config = dict(
    model='class-conditioned image diffusion model',
    conditioning='class',
    cond_dim=256,
    num_classes=12,
    cond_dropout=0.2,
    pixel_unshuffle=2,
    blocks_per_level=1,
    upsampling='pixel_shuffle',
    residual_init='none',
    steps=40000,
    final_lr_fraction=0,
)
Rows from block 3 of a small class-conditioned image diffusion model, named by matrix and row number. Rows with one number belong to one channel. Each number is 128 + 24 x the weight over its row's rms, rounded and kept within 0 to 255. All counts start at 0. Numbers have three digits each.
After each channel's rows are labels from the 100 images, of 14976 (inputs lightly noised), where the channel reaches its highest value: "strongest on" is what is common among them. Only what is clearly more common there than usual is listed. The data: coloured fractals of 300 iterated function systems on busy backdrops. In brackets: how many of the 100, against the usual share in percent.
# convs0: first 3x3 conv (model.mid.1.convs.0.weight, 192x192x3x3, each kernel summed), inputs 96-143
# convs1: second 3x3 conv (model.mid.1.convs.1.weight, 192x192x3x3, transposed, each kernel summed), outputs 96-143

convs0.109:103131135107143138108146117133148173187134086092140128140146100138125148144082106150155157150178130077131159116117104095148144127132146164155140
convs1.109:161157137161074160188144159097066094150087152132099157140103119098122079155127111118122114158125129135157131135130180132138088111166112122119101
strongest on: black (66 vs 8.5); brown (25 vs 8.3)

convs0.181:088094128120133116121103110122153162096134133151152118140138151171129148097115128160110151106119106106135182118095122114109102126103057148124117
convs1.181:146189133146099168156169126095092106149115130100134142095159117096107130161097105161138106133130138083164090132183155093133109118140166176118123
strongest on: orange (42 vs 8.4)

convs0.2:142138132141097156133148133102095129130135141129100139139098123090109082140130126132088117171104122127128125103152150125166112113150150116127127
convs1.2:102105123102126108095111117124162156115162104144160129134134167162126142072158170126138158116137151147092139132146108147104155147091105126167165
strongest on: pink (31 vs 8.3); orange (27 vs 8.4)

convs0.79:135117117158087092135070094084105131114110143105160108101169122102092124101111110131093074107102134113122139128150111133153132103119143121076136
convs1.79:131079126145134121158121131124153128105128131111147104147144115121113159154112091134133134094153168135174136161106116118135151121159158135146158
strongest on: brown (37 vs 8.3); red (32 vs 8.3)

convs0.116:125121129127142137120104117141144119140127131116132110127137119141122152112097108161148121100169144095154162107110085096157130126095107188130125
convs1.116:143171152148087162157163159090069107148091128119087157144111109099128081167114108150129129158138134113169138145139167125131098115164162149135115
strongest on: black (36 vs 8.5); grey (35 vs 8.5)

convs0.99:165089102149148130121093104150138136166133139117145114092161142161094162133118137158147137099146112123144130092155100115136139136085109140144121
convs1.99:155167146158096157166166155084085107117107150114106152146111090085119097180109100139120124145125143118161126157136172122141100117162161137127109
strongest on: orange (31 vs 8.4)

convs0.0:161115127150102165149134142110097095105114167119103152130125102083117113159133101137083090152099115130133123119137135119162103114147138124115133
convs1.0:099098105103120102099107143117131127114162099134144137113146174154118137095148158151140172137154141149094119155152125147106151151115103149172171
strongest on: orange (47 vs 8.4); yellow (30 vs 8.2)

convs0.189:152143145117162162157158127162164160202161101076140127131139144145130142137132162140150115144168127166129117147160147144077142133144159128134155
convs1.189:140153161137074163167185144077113150124111121098118167162108094071146107148111119119151114127144149102148164132124135108113118111154145133124119
strongest on: black (61 vs 8.5)

convs0.168:125120148155105132150169136133134157132129109124162124159171133106174151141109099098091100118101132104113134089116111094133106139130107100118107
convs1.168:149136106147114102090109139102109115092154160159130130108152148112110133136155153160093139142102162150152126164147155156165148157128136160136156
strongest on: white (37 vs 8.4); yellow (34 vs 8.2); dense (29 vs 7.5)

convs0.26:129114151135116104112162157106116150101106131119103111182140089103126112129177121131138157122120191155111134165127109180154143150125139099153136
convs1.26:165166118161134114097102142134117131163152163170132161121167158138123138108147150159093095143097122147147108121156140142179132132104098144085125
strongest on: pink (46 vs 8.3); dense (40 vs 7.5)

convs0.187:093103127108122119095102103128151148111125120115156108143135149143126153094113110127143155114156140108128180115106097109118132141085140149147117
convs1.187:148161121149126143142167121088097126123100139115104138158111102095071121178118104131124148137126133120166131188112158141132102126159187126149115
strongest on: black (36 vs 8.5)

convs0.70:150139099127113115107130122112116135150123148108150129097131119130115144115149142185109141150098127149176158110189134116066143157120107130147164
convs1.70:118143150111114138138169104104150152116128110105131139176112110093144115119096098107144116103153107100112147118083113100111095124126093101124117
strongest on: brown (30 vs 8.3); red (28 vs 8.3)

convs0.172:141140124112142163157138161150156155169145121088175135134166118164127157126123158142123116167114135142132115118146119136077138157153160136118124
convs1.172:155180139151102165164168139086090129135127142103128146128125079078093121157094102127132109148143107104141116142146148105136087099146135138131128
strongest on: black (67 vs 8.5)

convs0.188:157136146113163154149153121161173168207160106079152126134143150150127146139140169142149116142167127168136123144159142141073146140142157129136155
convs1.188:143158158140074165165181143078108148121112120095115165163109091072141107151105116121151116126142148100153164132127138108115112109152144133126119
strongest on: black (47 vs 8.5)

convs0.76:131164120137086155143167176073088112094108100107107161131131084081122115123141126121102127122094141122132136128136131137123120131112112141117091
convs1.76:123108134129135114128128137122130167118115118138128107165095154134100118100157136085161164088148149151097170101106086166106133142107140081160144
strongest on: brown (51 vs 8.3)

convs0.30:103118138103116076084130134111123128073128126161113102176127109096150119116180140138131159133110172154126142166128121190150150154120139102141155
convs1.30:120150134118126122120141156122142131148130105127127185128133170157141129104143169159156128138165163130144150129156126128116164145133122164132149
strongest on: pink (63 vs 8.3); orange (32 vs 8.4)

convs0.135:120115131096151117115119153133146121136096140147128145121110114135169135093113116138091125137094116102112147113102096114151129128129137127118100
convs1.135:132115109129129118136092155161114088154150137169130131088160144150178119148149144144115102187128102164146108107162173144148124131140080145104126
strongest on: white (89 vs 8.4)

convs0.101:148104151153137175153114164141140145168127131139142149147173117172156145145096117147148119137162096098136134103140135108147091103122103143125111
convs1.101:164159130167087148168146160097066106147118158115108156112141102093116108183108110156117098166133112113158121140164172119152102109159128155103125
strongest on: black (39 vs 8.5)

convs0.151:112129144136112154154158165122100118131099126124122117130125161109157122125111070074079131147080115123129165072108127121142090124116091101124078
convs1.151:126120110118108106089108133099116120091159137146144131105153147134115138126153161157114158140122170152146129164147151153141160161119128169164157
strongest on: orange (56 vs 8.4); yellow (37 vs 8.2); dense (28 vs 7.5)